A small class-conditioned image flow-matching model, trained from scratch: 32-pixel images, 28.3 epochs.
Rows from block 6 of a small class-conditioned image flow-matching model, named by matrix and row number. Rows with one number belong to one neuron. Each number is 500 + 40 x the weight over its row's rms, rounded and kept within 0 to 999. All counts start at 0. Numbers have three digits each.
After each neuron's rows are labels from the 100 images, of 14976 (inputs lightly noised), where the neuron reaches its highest value: "top examples" is what is common among them; "peak on" is the class under the peak. Only what is clearly more common there than usual is listed. The data: cartoon faces. In brackets: how many of the 100, against the usual share in percent.
# fc1: MLP up (model.blocks.6.mlp.fc1.weight, 1536x384), inputs 128-255
# fc2: MLP down (model.blocks.6.mlp.fc2.weight, 384x1536, transposed), outputs 128-255

fc1.193:433461550459476445433576476513474449511495510447556471545502532554543490542497476527533529500408543521491535466494466486479580534469552550512487529432561496511509448465470514516529521478471485534502492485491497491501501484507459515488517461491484570537486547577486464539575562479534473477492512497451495514514512462472484526536546557520531481454415508542494565459498496425531558539533
fc2.193:553394499501519546492507478467506544542476549475488572536488466510574505573501520496492475494490582544408483533437501446428521489587499520468510538511452455540494588474593450478471492506522452545536497495536475439490474477522446470454518485427508511498526457477483508422544500473569437484475431498466462421533517489550550462522505493482545489510461505526478486468503519449484515575547
top examples: earrings (56 vs 20.1); long hair (55 vs 14.4)
peak on: hair (26 vs 9.5)

fc1.405:445572468469529487475554521515506510514468534526468447489553526548469559528476525520412556586433462557468512477478495464502525468468468468510474510444472538520477488507459535467492454565459408511543516536549467463517569499477531520503451477536543495525462440428448484612485533476458537576554449547505536506495487486501513484562490501525528499551537480451516561509529509580444536478538
fc2.405:529507441427544456538463446461540544470580520514554423525471435485512492521514517475595448441644452474537506483460474472566458527498485546515557481473475576531534490485510476465559512526556469529460472511508501452496509486521439475562458531482511490523503501483549465529453519543525514498478550446534469483542558505513511483520429482545427486492520512517470478493534511534490528455540
top examples: earrings (86 vs 20.1)
peak on: skin (46 vs 16.3)

fc1.506:535560525539489537530456481486472536463498489563523526518522516526508487469546486485538450491443503517463536512465453504527516486449543586457604408458519540549462471544541454521505499464517547530526529515433422481484505484458443450468546473501489492520429486471442474577530442488448446490568489463485481524421497452497578456564547510528446476398557509548488489499547480509579439524488
fc2.506:467497463492530449504481500498557452497575582469455530478525555504488527511485540488459561550492495529471545482487491520480464496462511446489542508507473528444487509527520531542472515484435441458503516534480463470532506467493523519488583520513541532526573494569458484448510496511525566462513503441488564457464487466509505485492462490487574488495463479413482441506413515493542518493569
top examples: curly hair (53 vs 14.4); spiky hair (46 vs 14.2)
peak on: hair (25 vs 9.5)

fc1.50:542601480576526454525511549481504595501452454478569539464456480529492522539509439489452496483466426470504523509438488445484581509524595520456658472523477485513536496496547487508513497522497530428492589520525511477512478459511515551433426484487437492508487513456519495503487501508449489541539537531506521490470455561486459481527525476472564516492487521534479513513503549477542466468528
fc2.50:470554488540500467471447456447510542488536511504473459506509557527534473425438545535546515520430460500519487506435480567562465500484475527487567490505555539463401487457454492495525534504491479455549365500461532426568500465518540475625495503537509591491500504509461504513501528542470488519527448517507465486441565498546542418520482515514453464406463471508507528492600497502496521526543
top examples: pointed hat (50 vs 9.8)
peak on: hair (42 vs 9.5)

fc1.399:486496508534547464473469520562506534506551416582578486565507520478466494510474570476535491467510583417552449519583537506480506495477460474497578531468472541477512505485469497463459564509490496548500457481518534462462494554443507499553509524467491575439559455514464469516523517479475487527529574497511479436467524436543497509560499513571524497500558493495503526543513524542521534495475
fc2.399:592546486517434481544473529420480505485577509499535522417448478483589533577434528508526512512486472480473484438441519554564504557447503512478432527518439522520467452511551532555481545482462492537510494506553505468498533494479512453511443542468494480491496490541476508496484458457522466469496504514445541486522567539505563452486509499468462459460534472406522491455534469428528506496489
top examples: a mohawk (88 vs 8.3)
peak on: hair (85 vs 9.5)

fc1.388:441539529502524487515514493478540430516466522505519451564483472506510461512539530553519471569525485473524471527552499473465522509392491520426495507501459562486475459533528516449431501533520524511504557496539508507490514493502457520522485443496504495523532492494481604536539497490549423543435439470526515482532471481467625507484445544477489493482511482502542501491430501508488531622474
fc2.388:534492561522561484448591487548487435496577539491481507499481497489460486451493441479509555489510459497553494439550527578511475452508509476520505500538529529552584546449446498499563508563472542521527540512482483527463452528471441484493540547497488513502612468575553621542469496551425534437435548514532445513548477541520435541475539523503508529509500500497495453502536490512499501481427
top examples: a mohawk (29 vs 8.3)
peak on: skin (68 vs 16.3)

fc1.499:545476544521485536533492532494539552507534516461485516522483551481442522532594534476420447505502507544495492467444580435455542485517507546515464516478452555590399423453553523512556503524456434493454522544470495527526431512520460506431512445463561490498469529546502490467545495450483555529468530493459509522454472497492500482527477501501482540547447524485477521591447557485477484494514
fc2.499:505442446472469507520527416513570555502506527527582457498491519458511475448525490468468524518547452510452471529513523438408480489531504528517475562511550536401489581480550509490480536541522502482527550506516498519587537502542478526534463468537399466535544508463474457479476502424453447539484511542510474492480478435448456459427497447459446497511479535457508455432502538543490479502439
top examples: pointed hat (48 vs 9.8); crown (34 vs 9.7)
peak on: hat (49 vs 2.6); hair (27 vs 9.5)

fc1.559:458518518506513551512551453516502508485420561439462441469409454501483503513590528506449487514499546453482531605489475440492522481633476523505469464482492486534477510467527523568475524489488507443466547427421443472471492552421519401593506539534494474485497495430543484462492514485520499404465513503554404498483573436509466472596511492496558518511465511503441530449555567482458455479469
fc2.559:483501490502495446469490577500420486495549501504563479580562490515466475502541480498496523497528478523549482552495528506546453501431492540539522515554480487544515443491430479652530495404522523463526388518524409492476557560530515600425521452502459513486557501578482519629557552476421521507434486518557533476503484502538504441520477528516443520530477516464517504507508555495480504486480
top examples: pointed hat (55 vs 9.8)
peak on: hat (27 vs 2.6)

fc1.297:529433553463517470546479574459569513512513432502496469497490478485565479530529474473470510545509516511457495495523467432497487433530442467492507483488493433511518501474533520556440534535409491539497554501516439476415536512449504520542415532442495463533532502485530445523493464453447492403415506503536557521521553560552432620441566516568453526480507504459443481506556522465516463503505
fc2.297:422465488461468557508541461530559487477460480517459557501567500446497544419537519467447476557494545498455467551560511444525475504417533553518518497526439487505517601507530505570454518471562491530480468476504458502453524571574532419535418488487473511495457467539494381521537542558479404473553512530550419544478478548501561545548464544468478526546470530515460493460468520509472504513476
top examples: looking right (70 vs 33.1); long hair (34 vs 14.4)
peak on: skin (94 vs 16.3)

fc1.569:454547464498556463497465486481500490487556485503534499530539483466467457489527501553525485542480537534540439449481528535528487533542451543482513510428560515558514533486474485515518503455450441598478535472553453479442511530464462505526499452576562570468472555532461464503515556511495509522441522494470567507487514487471527558471518525550521509490432485526512475506487605526521513492517
fc2.569:527488469453522397500614532485543489507445495509459555528494568470475509516527459459503496495502495507433507521487526520482543513506473449479463454462583490439448489440587531504479456499544454606462551509513457461412490580527429401501502510457477481552465514494527517552544543459510491513566393475490551520497451498483522634525522495517517440447501517496541468453568480507484515511460
top examples: a mohawk (37 vs 8.3)
peak on: hair (50 vs 9.5); skin (46 vs 16.3)

fc1.580:476513500502435539483511546540464591531520496500544462515495539502506512554523508524514527522506539598534445551505463555523463420477485639526531500505534486528555586493499497525623442464598526467467539483563471465552483543562493429487481513432474548492433506527500507539543513533504548509499476558540519508560512496521559477478444549480468507493479477552506426532467553439537477515489
fc2.580:562520464480440508502540458507452593470477488540487472514514458499460508462530511500571478531533568512509572463462497489476562533541499384550460479457514501426423533498456449545485494503414472505522458508397489485535553454465477535541465456526571524483427516434481480568449520574479440538537501570523502489528552485521430509583519510457510474464492484482477449510553504462480488519465
top examples: moustache (47 vs 19.9); laughing (42 vs 13)
peak on: skin (52 vs 16.3)

fc1.529:423448371536440549504509530481462560517459521454489479614499538563507503466505533565545508542542473502488487436415471498497543484524484474391531472511479555507438570368495467453390539499520462465527494537507437541498501489518507524496553491462496518482521548449442587489536483495461548456471490563496475502373455506589487473482472468464474502474468518473498540517525501473459496452455
fc2.529:509536479578505465458502438497527484570523518478458462514533522477474497403463441439453437582568512517514497504501593474472516505576539476574512536424492472520461506475402510498464503547481512520504488433509560428463500495425528533532500497449502489513455499543461487509516498518535480520434551514547508516544534466472485505621509460464532502444492488549505542532461482460514514485508
top examples: looking right (65 vs 33.1); glasses (62 vs 16.8)
peak on: skin (47 vs 16.3); eye (33 vs 1)

fc1.257:544502468521572465570481491448531564498513492508454516521496471456439503576578547522482470524520470456500530578497516438522420497522529537520491457517500575544520539545511464467417497466402422548458463476475504523524462560500496427473446488527553570514532512539499500502486498482481514398427476462509479470540501500514528495523547517533504480489543487485474443435510531514470557521490
fc2.257:542498500515518380494518560498507428500588536486533546536534471517505499537493441527461529491544575532556558514580486447537514505514494571480480478458454570454519393446471525531475439488528476507517570507485522521465508500495499576529510437521453504497511488490593426448543513540464475501547501585457547487519459508540488452452471515526499512555568493474483511448491509413486459518555
top examples: spiky hair (46 vs 14.2); top hat (32 vs 10.1)
peak on: hat (51 vs 2.6); hair (44 vs 9.5)

fc1.646:468627549517558453474495507575510595499458513492452509461507461561495412468575509453569529534521501533448531439523528597532447410396537483559462515518471511517550520575505456503491476485472492489491472506484490520511455414523473512514530442504435542519514505561535482501511443530553465526508490450521541401488471448527481520486496494520459458486462539530526465519509551490566567537541
fc2.646:479594493512532478496430494478490468511490519486582542467539476490601529531603518383483485491517521496545599525524474410497545524567490500584573513535532422483546440537475502551522511493458537514485476516492498611527531538460475492561479484545455483492489491462473464512448523521517544502494443460488514504518478481522425499522497483481450482452536462437487468556456519455421455516497
top examples: a mohawk (36 vs 8.3); pink face (36 vs 14); bald (33 vs 8.2)
peak on: skin (69 vs 16.3)

fc1.198:466479476515441558563518520483485517537480428558484483499454525564479487466495538556507543548458534471548503505560482412525532522496513585488473543504508490511469448498502518434508481546488506506446482462552502466551501487534542460481449485435534560481513542473487472538485561506537523454511454536500506483522552549518558535515469591500526449600523510510467485544401508509464484513501
fc2.198:518493424509451475506476485505484490481510495476554432513469515521523442533441452513529426500517509527498456496551538595462523412565481460476435539449504480481516547518440494490544548510549554517574495525437495562552510493480580454453467552541550521518579511539517521528516506447517519563533523512457497532514460515503415500442508454476492506499564504438524510477616426529469489508506
top examples: moustache (63 vs 19.9)
peak on: skin (78 vs 16.3)

fc1.420:450505466533431558526561526550508483539529556416468474498419488515483489541436529493554401513574506532554537480453445507540474508493508554501469466424502457478539460529503461519567615498498520493469508514549472524485472475548474488509472466480489448526473503474493492547479515504454519532495448504515453448495501446438495497454509428454516496410529530498484521505525464470487470588403
fc2.420:496496453528372480538467431477491479461475472427572464554451526538523496474501436477491618489516503497466464509431524503462552491530466462535477512598515460481504544531449443496394393526518493507491500469446495549495486494502403474522485500515516543482511440530498531498525559491462474503495485524551581504535504417535492508535505539583508489403548464514520491445475500449482516484424
top examples: white hair (25 vs 6.4)
peak on: hair (33 vs 9.5)

fc1.511:468465490527490547459473458533476564496516541461500451494498500487450494513470463448549543493498528519507444492430502542515460537540491480555534486579484469477502527498473514488500487477523553454523476487473511511524464453536521473447465482486528572562445529454460527374523550450522463514523456483565536490451530512484417481426505524518475498486398516503427511540502478486447502512588
fc2.511:504501487506467510472524519468509552506468519465470523546520456508555506407563515467476494476482503537501525491521495513509551479499491436538492499467464474517496505458506480560419543466472447495494541527524533451488499571439581555493431487584494488475479515452533552537486455612438564523493582481605442546490507516463597518473499509464512507466461463472472551475471513542480526501533
top examples: looking right (60 vs 33.1); laughing (48 vs 13); orange face (33 vs 14.2)
peak on: eye (63 vs 1)

fc1.756:486504420499539443529544550578453508423529451507468431452501473489485510465507477413420608459461477536514497486463475512501495414514487520595546479485527440510496516493451536470512429505499543505531551477563540444528519518541514511513531481504456521527508461481483532527554494507585511514526441428498553620553486523545450508498576499495559520532471477479525444581548487481529494501455
fc2.756:568487550457502416509431513479480520401558516493553519461507495505523476581504644498494514449538498507487496469476498534444476477387513426495409586517486555511473487553445479555531452481485488518506560512496484453576524481518533452609441522496509521504540455507541514484480482602480495477537478493516507459465439501526509470585548514475492504482508529546532471488559514514492478497514
top examples: moustache (52 vs 19.9); bald (33 vs 8.2)
peak on: skin (60 vs 16.3)

fc1.582:522434459542521535439563450488484505507514530525521462443463506532530474508533525493457480401486457478533510513483426464494458541462440563522477499554524481587508457533505434462497489456546446464490492503509398540543521456407529460545501486484540515509482474506433526436529482508473539527493488459543514529564571479481529456498519516587482515554482540525529560570473519467509528487462
fc2.582:528473482520528468479416536502485499505471507475549442508465479499428473520532491556539497555411443535430545484474568554496514486545506469515540409433534481406517526594542352467492511447486495427473440489478475553550576487483431561451492477478480457506531495496551525578470480478497457428562497439562501508575419452571464455578501517472481445490461490487488504448473492518512464487462
top examples: white hair (28 vs 6.4)
peak on: hair (32 vs 9.5)

fc1.641:542465531494555450525522429536470483502521407482468445432507516449493500516485506522495446519467491452531466477535470526539489486515440526511592476478516410497519489527534481533506493500497555432527471518529522523443506576423476447595492573501480526480496517508498445464526544480404489455516491460504443457543431499619594507510537503516523525427514468491506460485512520542517557480459
fc2.641:473478511552547496518451567484484432470521495488457451565474448498536495456498538517419457455538498489580485428555548402514499546411499493529533517446471482502494430535530540479500521507406491482487498505520536409490525563509523556424487561551508573508469562463478415479467444516426522509428526488544499496483571458471420494447478485469440478447506449477490517418427520516455528535487
top examples: a mohawk (62 vs 8.3)
peak on: hair (82 vs 9.5)

fc1.716:497520454504508530519446435497481547480485488520567493513524419457514452522480519498503520442487466485500546507481496546495483456411463531418466541484566461582414482517509417473528537528486464439524556483544593526440461517491469538449558507433439541488487506520452581453543563522505463499461419470523489502519563489579577525393454551535495517475538541479570523483504511448536509551407
fc2.716:573477460488509518447488521518451539478528502497442482483495577456491514511538480558509550526476464484490411466517497446530459569480490524521465558449591542481559518483503463482466507551554452496442431531460549568491512509493534455528533514559508516499562488495507537541491496546496518503577585509504481454542461457499407518502529591439525483610433535456486513494507496540545505508416
top examples: looking right (70 vs 33.1)
peak on: hair (50 vs 9.5); skin (36 vs 16.3)

fc1.767:571511523533477523428477503470530483471487496503515488514490523438532437524510568455475422554515521452401563535441576518477507522485487547537504533643484437479540455423510494461518557437481504420546527561517477429522435510526507458506510537544496501465514504512558544504432474575619505503505491559532480477500434466503437501447508501489489510424508500510506504503467489501523463478514
fc2.767:524539485489475532444572519545496486518547437543547518517516490490524472488541458451523515505467505482586444503454580476518503516520476512484537522384491495500490509413518484431525527540523494459443491484511481458569480486482380488494511503496546496449487482488439511507537535507548511414397515526545543505447547488513561463485499511459504509459518509525477538488475491483465526472455
top examples: top hat (31 vs 10.1)
peak on: clothes (28 vs 6.1); hair (25 vs 9.5)

fc1.406:513483509492508524511477568557602515521472481497538514507481534410496533484452444480547532457535446571464511443505454526534494517495550530511510564556553536443425421533452465524560440478502469500478509492514494541537482515510418496533550462527572463527521560527505516578500486476506485478449484573409548527477508529506551411524539522521537508462514576526480538538444562489427463510535
fc2.406:598499482498543484534576528550621530490514482500507489535481468509497481487448499491454511452519498531522529505392506474484494535454473542459398509403528479545461570534528508519425504497485496472466505487505495477530575493531493516489509486563474455510458462552476549424471522466509512489494490613461454502442481509550457510535524469525474460399499541510465424519523518453510518532522
top examples: crown (45 vs 9.7); cap (26 vs 10.2)
peak on: hair (44 vs 9.5)

fc1.217:490493507463470472468506502480465477507531490509514538472420455532479591479542463537411494518531460575459498544486486502440553533479505562484510445533495491495486550456501490480483519448500449516470517529534478450477573528499467427528429537417536493544562524503578539484504532496503499489544545464495563485422547548409540480486369502518552532497547472491544484471499448476378478523453
fc2.217:461457520464504543483475542512460521469470503482477457508535540449500468490553519512597557436596474540547485579493547517383391469553504463490525414443462543474510498432493500517520478467450517471607464482476449409490529536590450571517404460536439536504584462492473535488517503528523511477427430489477467503430481528571476460507452486528437463482465433478490538519469524447405520470498
top examples: spiky hair (47 vs 14.2)
peak on: hair (29 vs 9.5)

fc1.727:572510586456510529457565479484558492540538373602477479441475537501497487548506607491518473443488541499488524524473449516557494593532471463414430562481475535448520460514592553498459489506498463460522481537486480474477549568466591533466432509565503516487499570527512516532485538461477532437435468537507528466509461510589482516557449532536519503494537495484481469535451531437553532448539
fc2.727:521517469498491558473533525546494509504494469530482452450519489466495494492485528491539491510487490482495449517480518617525477574520491483440473487449475445555538407560577432467485454617509512516525557463471515525514553580540436545549513508478548462494557509457526539535488516456560554516488470491507496568460460501462464599548487515470488503481533532562508471472439509370516539509425
top examples: earrings (70 vs 20.1); surprised (49 vs 12.3)
peak on: eye (45 vs 1)

fc1.386:514475539482555456406550463544514498510490448524524541489431503552467473455457496543515490510559441504484525526467423596495544530433515492501521455507556508460429428483522497502509490437377552528535499493564479495517485488487505477533486495505501504532512563493505570464407502539457510507425538462520446486535599456439466527530470528523489524510483502515589539505527544585481525488448
fc2.386:460513540498561493472503557546518538507582478504531473542520468480520517531506477542434601553481498540552547530453475533520523511443524512496526482474582525509485505515511536506434494519515540468495547426520468500436601468480539580535477445567536466478496477507523542463471474514506513507505543522521522494549463506491534479460502465498515498492548530490536447455529507408487482487456
top examples: looking right (65 vs 33.1); surprised (46 vs 12.3)
peak on: skin (52 vs 16.3); eye (37 vs 1)

fc1.108:509468493485432554489561444449518467496507559462425419457504536495483514477493470494575520569472552549453497579476433489457504475471516451426454447516489445449457507586535512489590508522506481507564521490446492518471481540542483492496550538437448486463555470544568510579463544488532473473467494454496493414544495503426527489418543599528532502545471480503425489480513523385460531529477
fc2.108:492436599463499446531497619516505519535502523496471509466498517518511510545408522475473561493549438528516463492538530539493546561456492566490488486535422468524480455582485455533478449519551467510479446480567527529517482506475584435456502540529507519476462505463508493445536527535574512466561481494471495503502480535530440477533519475466489504516475518501506482430507521480510536473513
top examples: spiky hair (32 vs 14.2)
peak on: hair (51 vs 9.5)

fc1.349:508500508512505457512503482436490506464461537514457442490465474486512528490456464486490508493540488557482544466530553552592533512529472472496470531504522516644496545437543514515548592528534497496534472541490538537487450507545468514522500531553470485520473488525527494518442510428510540502529487503499434451524505589548494471497510494486465497539540456551502419467495463515519470473551
fc2.349:461468493532498492512519556506511454477531456474481501532522564430430490481422496474527493439530462491495539494480439517526489512520534507525527559517487534406587600456534540516478439517515498460428461462505567500479451419463484461491507531501500477472482478501485499502521549525514504484552520524586518516532523526410544482490488519526539534492520532521533485540512463453514497556566
top examples: pointed hat (44 vs 9.8); top hat (29 vs 10.1)
peak on: hat (65 vs 2.6)

fc1.85:507487544509498534494474498531473440532555515478516543488528545486459482433492451470494435449539565540543494571489501501528515480460436531528470457439427488485511518473403486540472472566492474462474541461475514505488524478507553415569456558525471498540510444435505486482512482513482488521458513499537547522513555456491497480561445562540495534504510529488520470527583488496505450489524
fc2.85:513497551533465525452525542566513482486413503484489511536488453511593518618515546462554482524451541507455540556497517542464583526522491549505430464548447561547547488476546490423489485570503514457575425465572520519450455481461498506464455462503552555476553512567502466468474444495470523471505522452524462481545455440518581487505463542545452523545477496549543523550418530461458554484492
top examples: top hat (35 vs 10.1); curly hair (32 vs 14.4)
peak on: skin (37 vs 16.3); hair (31 vs 9.5)

fc1.218:564541555497463492488480436532491527505568436490452533421496555500485428514508498478498502523456552503531490533577500537543447439546507486536581529510467513519482477471491534551487467500448516529505455495509513397568482505542491514473512485465492470468450475516559479539558477486498497474480527511460498474540442581503530519525547524471531465608478539488495531499479531518488463520480
fc2.218:458571498482461547432469603453469507470388528448548504559473416485549569513458502550543488497536535523471481525512519513533553568482508495483538548524456519532508516431555532545576566514540523503465549490495514444574490494539571476535497520544514572454404490449461480463430471545509540613535453523449512488509552547513512536525548511465444480564512523553510476493502446484488501487478
top examples: red hair (26 vs 6.1)
peak on: hair (31 vs 9.5)

fc1.593:477461539542487442519524446506512563523430576542528453556470491556498562503483548502457530428547442559505521481463532481479463521556469483497452498487591489459551521440479489524548543505587474452516564528517483574514460554553552460511530499424552428516530556482522483449530525510482509554509522493502430516508509434466439489537486443547541539424482456563494511535533440488474503556453
fc2.593:470465533552501534532522575515489591489562470499460409452506487488455483486439461506508446519493461560536472507529478522512494467422492526533436471516552483514449480417496464552469470462424512479498383504501484509523440513482542536508476496543442633553542504511491509508463588484446493484510491447502593475443515464520540511489508499531456522415535497419462497466447446470491509514507
top examples: curly hair (32 vs 14.4); crown (27 vs 9.7)
peak on: hair (25 vs 9.5)

fc1.754:520505543520525549460493508506502558463466563469564438491521457523536548498497515519428549440555411555487457465542514537497479489511480482598532526491516481500445523524514515514517490438480456376510487493439459562532496455466567458490480508506498494523390531453491443569459480530448470534541485488524494535451539487481458474501533508461433511483501536511407487477488529513485514517474
fc2.754:520425409467473602472403512538396497546522502463473442540466496479522511471462473497549512473505547510518593483508544503596515491496507417449599505493521478430499628477551412438504541536464489454520473507529479504525493533555517583498478500569561464472505498519480558471493479489494462430541513502447469475503494573541457374412494499494455538471505504478471514488494473544520565510402
top examples: moustache (90 vs 19.9); looking right (73 vs 33.1); surprised (30 vs 12.3)
peak on: skin (96 vs 16.3)

fc1.308:504488543464491484468507529466491480506460479469514469544535490489509406461521483496443528467505508499454481496570460439531510445530511517506503496415494508524511505507505549517419434552471492474523507519490470491459494524469465491524563443474521527529515489490501555475512564500502510458499519535537529453576497498491507503556474557470521479499492477503503467483509495506533439535501
fc2.308:485479518580548555518508463517542518492519507479503577536494509481501472561470487489450466514539528545510556559479517441482533466547463592617450512513504502500533559477414542510481479488475547500479544459486504532466485497431440421470492498559454447499514482494502524481558476403400492488514521542396568547538529532542446565433507513507475481479526523489503503506525495497492479482524
top examples: a mohawk (29 vs 8.3)
peak on: skin (85 vs 16.3)

fc1.533:529486446584475491517509470546508531514558513478424548512488443487537552561541474443441449554524472506485527503396467527473476495458492520479502527515478491518498533485475598478513501431474515456484527531550494498507535454576463472422567506481498513526528567454505444503499489577542543459514516534486540493531494574580463466545513498559487523523493493475530467504483573511493518509460
fc2.533:516549495500548486491483535447547515514484553494555497557533567508447478534426545545494524540482438525533543477395500499513452526479517461491508584491407541498491501464513511465469536553541533528541533488514527473573524442470487458519497541425569482499524492541523469430607451508591539531463547507492540505469538543502554542524497503457500533442464555436478511482472464486515486508463
top examples: looking right (76 vs 33.1); surprised (39 vs 12.3)
peak on: skin (64 vs 16.3); hair (33 vs 9.5)

fc1.124:497561505464598539521530541537483388458476485433455484423568472470476503472463454529425491503460510480510578574493485469516499503479481518514505517507478486511574500472485465476472545468460558552532517482502499475474551473523537517516513592551497560589530495475466559483428479482506529566468506492531506451494463496497502445475507531560504534550474442546482475523501488445498508487423
fc2.124:514566544462546529510443438451503458533454461502603485509479449521467519538546521499528498522499499523552434546488544456508572535578489490506497471539491515516532520535477506452504491438511515564536506518507498514435524491521565523488554508501519443517572536429535576449529508552508470538466509465530452498484532527539518438515475527484505486533506526459503490567493484467483517488446
top examples: top hat (32 vs 10.1)
peak on: skin (41 vs 16.3); hat (35 vs 2.6)

fc1.665:508454524535418521529478526509539521502466489502499467534543416516531462567464493545501510440520527545533474449525486498472492493486452490489519538460463520515526485459407502453506577508457379495480507443505493510512548483498475541495514482483566529548496410504576393556470546555442510532538590430493473482543549545517469482497497543534516535597500454471517506517472501511529410460517
fc2.665:499503465577523504478544533519430540504524512500538542555487489508489519471521478509489363454477593519498567433554483457470421431501516448493449492522488517576486515506546513444541495558477461417481496511508465482561488496492471450496508495526481454494482534475468546490561515396516496538462475510428475454501488548438559450500448534437458516533573518507527522444514546513507504494445
top examples: a mohawk (61 vs 8.3); pointed ears (46 vs 20.6)
peak on: skin (79 vs 16.3)

fc1.24:475432507509504532535465563534483551462508524544525465490494494512506416555575547459530481455489519517467439473557529536486470442504491466450440511496523486470485489486479442518498428421527560483476467590509547496548505591496503435525492516552495526493453475456469515555479557424526575505485488406524576536512488443525487522509554451479548537517454521557506502488557471542580517460472
fc2.24:554548528537415527499477603451500499473559525509526488438497437482471524478513550450512554511502457494533481469475475544504485560501483513530470482492506510461547600489528480551523493535533506519490416557558502520454407466481491409564525512522526541514566500504450611525444509519499448555524480488481601533495528547533549507461443499497441513565544519402528472547492500479503425503501
top examples: crown (59 vs 9.7)
peak on: hair (27 vs 9.5)

fc1.489:584504450504495470571428522506518490493500520471479426486505506469527555488452446512497457547517546559477519494554476415503568473517525454483441567545506369562458514478452507509509466476568461524523477524539581484490478488538459578463403532472546408487522488477567488483456510511539472453544545538483525428446445543496493482511505492497548529484510524515565450538487442546481516463478
fc2.489:481534496474562520523561523554528471549446532449517411444453475521538538515508518531538584467482551502499452466562473558457484520550478553514481494506487490487542452477517554456531486530481476527499567490440545441540499499503527464559444533512507546505536472501473544537544517546530509533445444534464494483477504512553553600573526488517469491503547526479507461484557514511462476496494
top examples: top hat (47 vs 10.1)
peak on: hat (35 vs 2.6)

fc1.331:418474368514502582461503512472472490537510517510509473474533472504522503491509542502508483460552476456521489519516507525523481488459466495458514517497459434477497519533437412470507474563509476477540537519473451477486462479596514483524503432517439608438502503423472555539537449532483505578540554427496552448536490582496529474409508454527463513532528439496548544492478439484501463524489
fc2.331:514389494501496498436541467545506506551510527524446514437509520497488469593372579532474513513515524513427588446494587472425481515510543435514400553516450491515493514574498490452471518443517512583507567430519470545511533527493508474453547514475438460537497521527433512541464514458493539482523408475503501476640472483545497531619515493506405469500506507548480481546493444464497518474472
top examples: white hair (56 vs 6.4); beard (52 vs 20.1)
peak on: hair (69 vs 9.5)

fc1.105:519540419559599603481480490527439465473464492541472499473468563552388471592469525520482460478504393540504558461461565558458481495469539493487456413523514496505420506534495495445594512490467506513492438469529567505497528498487494448455529525458485484512527524513509519467522564505518485434518467454460528559542518552509526454487492492526508503466523475539552507487521486480420549552497
fc2.105:518500549484599413459585573602484489539567492466502541527532478501606505434586477551557551549522422522549526531507399473489512509557510482515490464440491510554508485479541546512423476504519549559498519521452538485515479470564435511483574514561531547484551439521508538515440547510443545479480515436441457521464498487566427479447508519490492500460510516514511499493494480487525503505549
top examples: spiky hair (47 vs 14.2); blue hair (27 vs 6)
peak on: hair (42 vs 9.5)

fc1.264:406508516497478525493452477487513488487449497565456544489479518577528465518455445524417426511425534579435454456415540527465459439474551509501540476472449469411580510505507554561516519495507484518500493467546590477545526534510447512612492424478560541570393496506505463477512462504511474485450515435496483484549504479472517520522502510479524523510456490553519535454555549508543463523542
fc2.264:487513467532488505461572537505409518508460537486532601482513489518496499556485542523544485520484616575520505563559554533481580464465462528501434496523560508525451541466458467526440482472486495534414474522483497443522517497531475485515508518580531508472496504462516455458569543480517541532567485476455476527464502547447551492527500521491509543493445505520511542479520519574467521476473
top examples: crown (48 vs 9.7); spiky hair (33 vs 14.2)
peak on: hat (30 vs 2.6)